config.toml
encoder_activation = "gelu"
encoder_mlp_ratio = 4
decoder_blocks_per_level = 1
decoder_upsampling = "nearest_conv"
optimizer = "normuon"
epochs = 2.0
adamw_weight_decay_other_params = 0
Rows from block 2 of the encoder of a small image autoencoder, named by matrix and row number. Rows with one number belong to one neuron. Each number is 50 + 12 x the weight over its row's rms, rounded and kept within 0 to 99. All counts start at 0. After the name is the row's rms in percent of the matrix's.
After each neuron's rows are labels from the 100 images, of 14976, where the neuron reaches its highest value: "responds to" is what is common among them. Only what is clearly more common there than usual is listed. The data: numbers of one to four digits printed on busy colour backdrops.
# fc1: MLP up (encoder.blocks.2.mlp.fc1.weight, 320x80), inputs 0-79
# fc2: MLP down (encoder.blocks.2.mlp.fc2.weight, 80x320, transposed), outputs 0-79

fc1.238 124:40 48 65 64 58 25 44 26 43 52 54 36 58 59 71 43 53 47 49 74 58 56 50 44 35 24 65 55 36 31 65 53 55 32 52 41 48 54 41 67 44 37 76 52 61 47 39 60 48 65 58 28 47 58 73 67 51 53 37 52 48 39 69 57 50 57 27 55 59 34 57 32 48 48 52 49 58 64 57 54
fc2.238 095:33 35 30 57 51 77 63 42 49 50 37 39 63 59 16 22 44 56 61 34 38 42 35 64 57 52 39 56 41 55 41 50 27 73 52 60 51 43 43 50 41 53 40 41 52 42 56 35 64 50 41 50 59 45 41 38 64 47 58 55 47 42 42 46 55 53 80 48 54 72 63 55 74 59 46 56 37 42 51 45
responds to: on a plate

fc1.49 088:56 60 38 84 53 56 49 53 47 40 55 50 51 65 71 34 22 50 46 34 62 57 36 63 54 51 41 50 55 40 58 35 50 50 46 59 50 47 70 58 63 51 30 43 45 55 49 40 51 56 47 53 50 22 49 49 56 44 45 58 37 52 36 33 83 49 51 62 46 52 30 27 22 51 62 46 25 52 52 62
fc2.49 079:57 45 80 48 70 33 56 43 50 66 49 50 45 42 30 46 53 41 37 59 30 32 64 43 35 71 51 52 56 67 57 58 51 57 57 48 40 69 31 66 45 42 66 39 48 25 55 64 65 51 55 53 54 61 35 58 52 55 39 50 52 55 73 84 43 50 35 49 55 43 61 52 73 54 42 64 63 48 59 56
responds to: bold; black ink; the digit 4; white ink

fc1.311 096:45 47 65 42 54 35 67 56 47 42 65 63 25 34 39 66 48 75 46 65 51 41 64 62 50 27 65 55 69 42 71 35 56 44 58 32 53 56 50 47 61 43 64 33 37 60 31 53 48 53 44 39 33 55 65 70 61 49 67 53 53 59 38 59 61 66 52 28 52 56 49 47 64 70 46 42 30 53 46 45
fc2.311 172:40 62 61 46 24 53 21 31 48 83 42 48 56 49 50 63 66 49 70 70 70 54 45 53 48 76 31 53 40 68 33 46 47 39 56 54 58 46 59 30 58 56 48 50 68 44 59 40 40 41 66 47 59 38 54 49 49 68 41 50 48 52 52 36 54 49 55 62 31 47 39 47 48 54 34 47 54 41 41 77
responds to: black ink

fc1.244 082:46 44 61 32 41 50 72 44 54 29 57 29 49 34 32 61 37 55 68 46 37 40 43 53 65 39 53 69 41 69 39 32 35 41 74 44 46 68 41 36 39 74 29 43 65 56 50 34 34 41 51 40 46 41 52 50 42 37 72 51 39 60 32 56 56 52 54 64 63 59 34 43 40 54 62 49 59 54 59 43
fc2.244 101:63 55 26 68 47 51 25 58 33 62 28 69 48 47 60 47 51 41 41 52 55 62 69 40 56 49 63 26 69 44 85 41 50 52 54 58 52 55 56 48 46 30 59 53 39 58 61 64 74 56 46 43 48 56 46 58 54 69 50 59 44 48 61 36 41 51 38 37 26 43 76 57 47 54 35 46 39 42 42 50
responds to: length: four; black ink

fc1.235 086:42 33 68 51 65 49 37 58 49 44 28 60 42 55 38 67 52 51 34 36 52 44 70 56 50 51 42 61 75 60 78 59 41 44 49 59 48 40 46 27 52 62 71 60 52 59 55 23 68 59 50 63 56 47 37 41 23 50 63 46 32 45 65 41 49 49 41 58 32 52 53 44 58 40 36 42 64 64 40 32
fc2.235 066:72 62 51 38 37 41 54 42 52 57 67 40 61 52 55 46 48 50 60 51 48 66 59 45 49 48 60 35 31 36 50 45 55 65 60 39 29 51 71 71 47 40 50 39 56 33 40 72 41 48 61 56 51 32 41 73 62 53 28 26 65 47 49 49 56 67 57 38 64 49 59 45 26 68 70 55 51 40 72 61
responds to: bold; white ink

fc1.153 115:35 59 47 34 46 40 49 30 32 41 49 58 48 63 64 64 70 55 34 49 50 69 48 45 75 64 68 58 65 56 47 62 44 44 53 45 47 62 70 44 58 60 24 53 39 41 21 35 40 34 54 42 43 54 75 55 54 44 44 46 48 47 55 59 25 58 48 65 32 44 44 56 65 54 58 36 66 48 69 46
fc2.153 136:66 58 48 43 47 37 73 65 73 70 44 53 47 48 10 27 41 69 63 39 41 45 48 48 49 46 43 57 47 55 63 37 45 51 40 46 59 49 47 53 45 56 49 33 57 49 50 24 54 54 37 40 43 47 34 56 56 24 34 46 57 38 53 40 45 45 45 42 27 50 55 54 57 26 54 46 17 50 52 49
responds to: on a plate

fc1.253 123:51 71 72 74 62 60 62 47 62 36 21 43 36 58 68 58 45 49 60 80 48 43 53 32 46 30 54 55 49 52 35 49 54 33 47 40 48 68 35 45 51 55 64 52 52 49 56 48 60 52 57 36 45 71 58 69 35 41 45 47 51 54 62 66 43 77 60 39 49 25 59 51 47 49 45 39 34 61 61 58
fc2.253 143:49 37 51 40 64 50 51 71 44 36 53 37 60 34 32 35 52 37 41 34 66 57 43 54 57 34 41 68 47 56 55 55 52 45 66 54 52 55 55 47 47 64 24 55 53 30 42 33 52 57 58 42 74 56 54 35 45 51 63 77 51 60 55 59 68 45 74 56 45 79 43 57 77 58 33 49 46 33 40 57
responds to: bold; teal ink; green ink

fc1.187 100:56 54 55 48 36 64 43 57 43 54 50 44 46 55 53 47 46 11 51 49 57 37 45 61 32 39 42 55 60 34 49 42 62 51 39 48 61 50 46 55 45 52 35 50 90 54 54 26 47 57 47 42 64 47 44 58 53 49 39 41 76 73 39 48 48 73 52 53 73 42 63 50 63 26 53 59 70 38 42 33
fc2.187 084:46 38 73 36 57 55 64 28 50 51 32 58 42 61 65 66 47 69 55 26 45 61 40 44 50 67 44 44 28 54 73 50 50 40 44 61 50 58 42 36 57 63 63 33 37 42 45 28 53 44 51 46 25 54 35 58 64 54 41 49 58 40 59 47 44 50 25 49 47 42 58 46 31 28 29 51 51 67 54 61
responds to: length: four; black ink

fc1.40 131:34 50 47 34 44 66 42 34 50 35 50 51 50 44 33 35 34 44 59 33 44 58 66 46 44 55 60 81 42 43 66 37 42 44 38 40 47 45 61 66 46 53 37 46 48 46 72 42 53 54 73 46 55 54 37 41 60 55 32 57 45 56 46 54 58 49 47 40 39 53 68 49 70 83 49 19 45 55 55 22
fc2.40 113:64 60 53 57 47 52 75 64 47 41 47 55 58 51 79 58 50 61 44 82 48 60 57 50 29 27 51 47 39 65 48 64 39 51 64 56 42 68 58 65 73 44 66 72 50 48 34 53 56 52 48 45 46 52 50 52 41 47 64 40 58 27 47 42 45 57 43 54 43 59 52 58 26 29 71 35 35 59 31 46
responds to: on a plate; black ink; red ink

fc1.20 103:43 63 50 41 55 36 44 71 54 40 55 63 77 46 50 80 56 72 55 30 45 30 46 55 58 52 56 47 43 63 45 71 28 45 51 71 44 39 45 34 46 34 59 54 57 55 56 33 41 39 66 46 46 56 54 38 20 67 53 44 52 53 46 44 59 58 51 56 61 67 62 76 53 34 40 60 44 58 48 36
fc2.20 080:52 25 44 41 56 76 53 50 38 71 45 59 39 56 58 40 42 29 37 53 46 57 46 42 35 39 57 55 53 44 41 34 78 69 49 45 65 60 56 66 57 58 42 57 57 48 30 66 58 73 54 53 56 44 53 64 68 41 32 35 37 51 61 34 63 56 40 40 25 35 67 50 45 64 33 52 59 41 58 58
responds to: bold; white ink

fc1.165 080:43 43 65 35 46 50 59 44 68 24 46 29 62 40 32 52 45 34 64 54 48 35 51 38 60 39 49 70 55 74 35 45 35 51 56 31 31 56 44 46 43 47 37 59 45 64 56 43 32 45 36 59 46 29 52 46 54 49 76 57 41 40 73 48 53 56 70 63 51 29 35 58 43 44 42 31 64 43 39 57
fc2.165 099:73 52 28 68 42 30 45 56 25 52 38 75 46 53 71 41 50 48 46 46 54 47 47 55 65 65 49 44 48 56 57 49 65 37 43 70 54 58 30 56 34 51 44 57 45 45 60 59 65 49 63 49 44 61 33 59 45 80 54 58 45 69 50 47 53 66 34 47 28 65 76 60 36 59 41 49 34 47 45 38
responds to: length: four; black ink; white ink

fc1.294 106:56 57 69 31 52 29 64 64 41 50 51 41 60 51 54 59 65 25 63 33 47 51 62 56 51 60 47 56 69 40 57 47 52 43 28 23 40 39 52 42 34 52 49 35 45 61 58 56 45 29 39 64 65 34 61 47 54 54 52 56 38 65 46 51 18 53 56 49 33 54 53 47 31 47 38 81 66 46 55 45
fc2.294 126:45 53 34 58 61 50 52 70 68 45 50 75 48 51 67 66 45 46 39 49 46 59 61 44 57 58 63 65 38 61 24 45 59 60 77 64 63 67 62 53 73 59 44 54 47 48 51 34 32 49 40 30 57 76 56 76 61 43 33 59 42 65 61 56 56 40 65 51 63 48 54 38 67 60 41 37 48 55 49 59
responds to: length: four; black ink; white ink

fc1.205 081:20 32 45 47 50 32 49 45 74 50 61 23 67 62 28 36 67 48 51 53 49 59 50 44 55 76 49 70 56 66 48 38 47 42 64 53 51 39 49 38 28 49 58 51 35 79 47 51 59 47 59 43 46 63 69 61 37 58 53 55 33 39 71 57 38 56 32 52 39 46 41 48 37 49 61 53 57 48 52 52
fc2.205 100:53 52 35 58 46 46 22 48 37 36 61 59 61 56 43 59 54 51 67 64 69 31 52 56 74 51 55 46 40 33 66 68 37 64 39 33 42 58 59 62 27 59 35 39 52 53 34 52 57 71 43 72 44 38 42 36 50 55 66 52 54 53 25 39 42 59 69 54 53 58 68 42 62 25 42 49 51 48 46 49
responds to: on a plate; white ink

fc1.267 104:45 62 40 41 57 57 45 31 65 55 50 62 34 70 51 37 49 46 58 54 59 29 42 50 53 70 65 86 53 50 53 53 40 55 66 13 58 48 64 53 43 49 61 52 43 53 40 43 26 61 34 52 50 31 74 49 65 49 31 49 48 54 45 46 46 56 69 56 42 38 58 61 76 49 67 44 52 38 44 50
fc2.267 134:76 25 48 64 50 56 55 58 69 57 54 35 47 37 52 68 60 45 50 51 71 46 70 48 40 60 23 49 53 48 55 38 64 69 39 77 39 66 42 34 57 49 48 51 55 50 70 59 56 41 48 53 47 75 50 57 32 49 60 42 63 50 35 56 43 53 49 52 67 51 75 34 27 42 62 65 47 51 42 58
responds to: on a plate; black ink

fc1.147 095:44 47 52 53 49 41 50 33 52 46 35 60 34 39 41 39 63 69 55 67 52 42 45 26 55 55 40 58 73 61 66 42 48 55 54 61 45 77 50 55 45 51 55 39 49 26 36 30 42 64 37 43 55 28 41 67 28 43 54 70 52 49 32 53 52 60 69 37 61 52 61 70 40 37 46 29 46 68 63 43
fc2.147 097:34 47 56 29 70 67 59 61 51 33 47 46 54 43 50 40 40 42 46 07 41 50 71 68 35 34 18 47 47 50 46 33 56 48 44 59 42 39 54 34 55 47 44 46 43 53 44 42 70 36 40 36 52 51 38 40 66 59 55 50 62 38 51 48 74 47 54 56 52 54 54 57 60 45 42 45 47 31 52 76
responds to: bold; white ink; length: four

fc1.109 091:54 35 43 52 46 44 66 19 50 62 44 46 47 32 36 32 40 82 53 51 60 57 69 48 45 53 34 59 47 65 65 29 44 39 37 71 25 51 61 42 57 64 48 51 41 53 45 22 56 43 54 42 37 68 47 64 41 41 55 44 40 53 57 54 42 54 43 60 55 31 37 33 48 75 52 54 58 34 47 59
fc2.109 084:51 44 35 71 37 25 36 53 55 49 54 45 54 54 47 63 23 45 47 67 61 33 37 47 69 55 62 31 53 25 44 52 30 54 65 34 62 53 55 47 61 49 44 46 52 49 44 73 47 56 65 59 51 43 64 37 31 51 39 66 61 59 56 45 46 55 40 41 36 78 56 68 42 54 58 44 64 73 32 45
responds to: black ink; white ink

fc1.113 102:47 68 37 41 43 52 57 42 56 33 45 57 54 39 52 47 29 39 14 73 62 44 64 51 57 64 53 35 55 49 53 30 50 50 45 25 69 70 66 62 43 65 46 50 54 54 38 66 43 33 64 63 73 43 55 46 54 49 54 59 45 65 76 37 34 46 32 34 41 37 37 53 48 37 53 46 47 49 45 58
fc2.113 109:48 45 49 44 46 69 61 66 47 40 63 55 41 58 44 28 75 25 43 71 47 62 45 60 51 47 34 36 37 54 40 49 46 41 52 52 69 43 61 61 54 23 41 36 67 27 47 36 67 32 40 29 55 50 53 46 74 58 40 33 56 42 67 47 36 45 31 57 54 50 33 45 42 38 61 60 56 50 58 45
responds to: bold; red ink

fc1.201 106:31 53 48 34 22 49 43 58 32 71 48 64 29 65 48 63 50 61 63 74 66 55 39 45 59 56 76 61 49 46 54 46 43 56 41 38 45 46 62 45 34 50 48 52 26 41 37 50 55 50 36 61 15 48 54 54 52 50 26 40 59 37 55 58 48 70 57 47 46 40 45 74 50 51 63 40 60 52 46 60
fc2.201 132:67 50 44 58 64 55 56 57 68 43 43 31 76 39 55 52 52 59 54 36 63 44 65 34 23 55 21 57 47 68 46 38 60 56 53 60 42 67 58 58 67 40 64 52 60 60 56 52 56 47 46 26 71 63 48 57 34 55 57 33 66 73 47 47 51 27 47 53 57 48 63 39 52 60 55 73 46 61 42 55
responds to: on a plate; black ink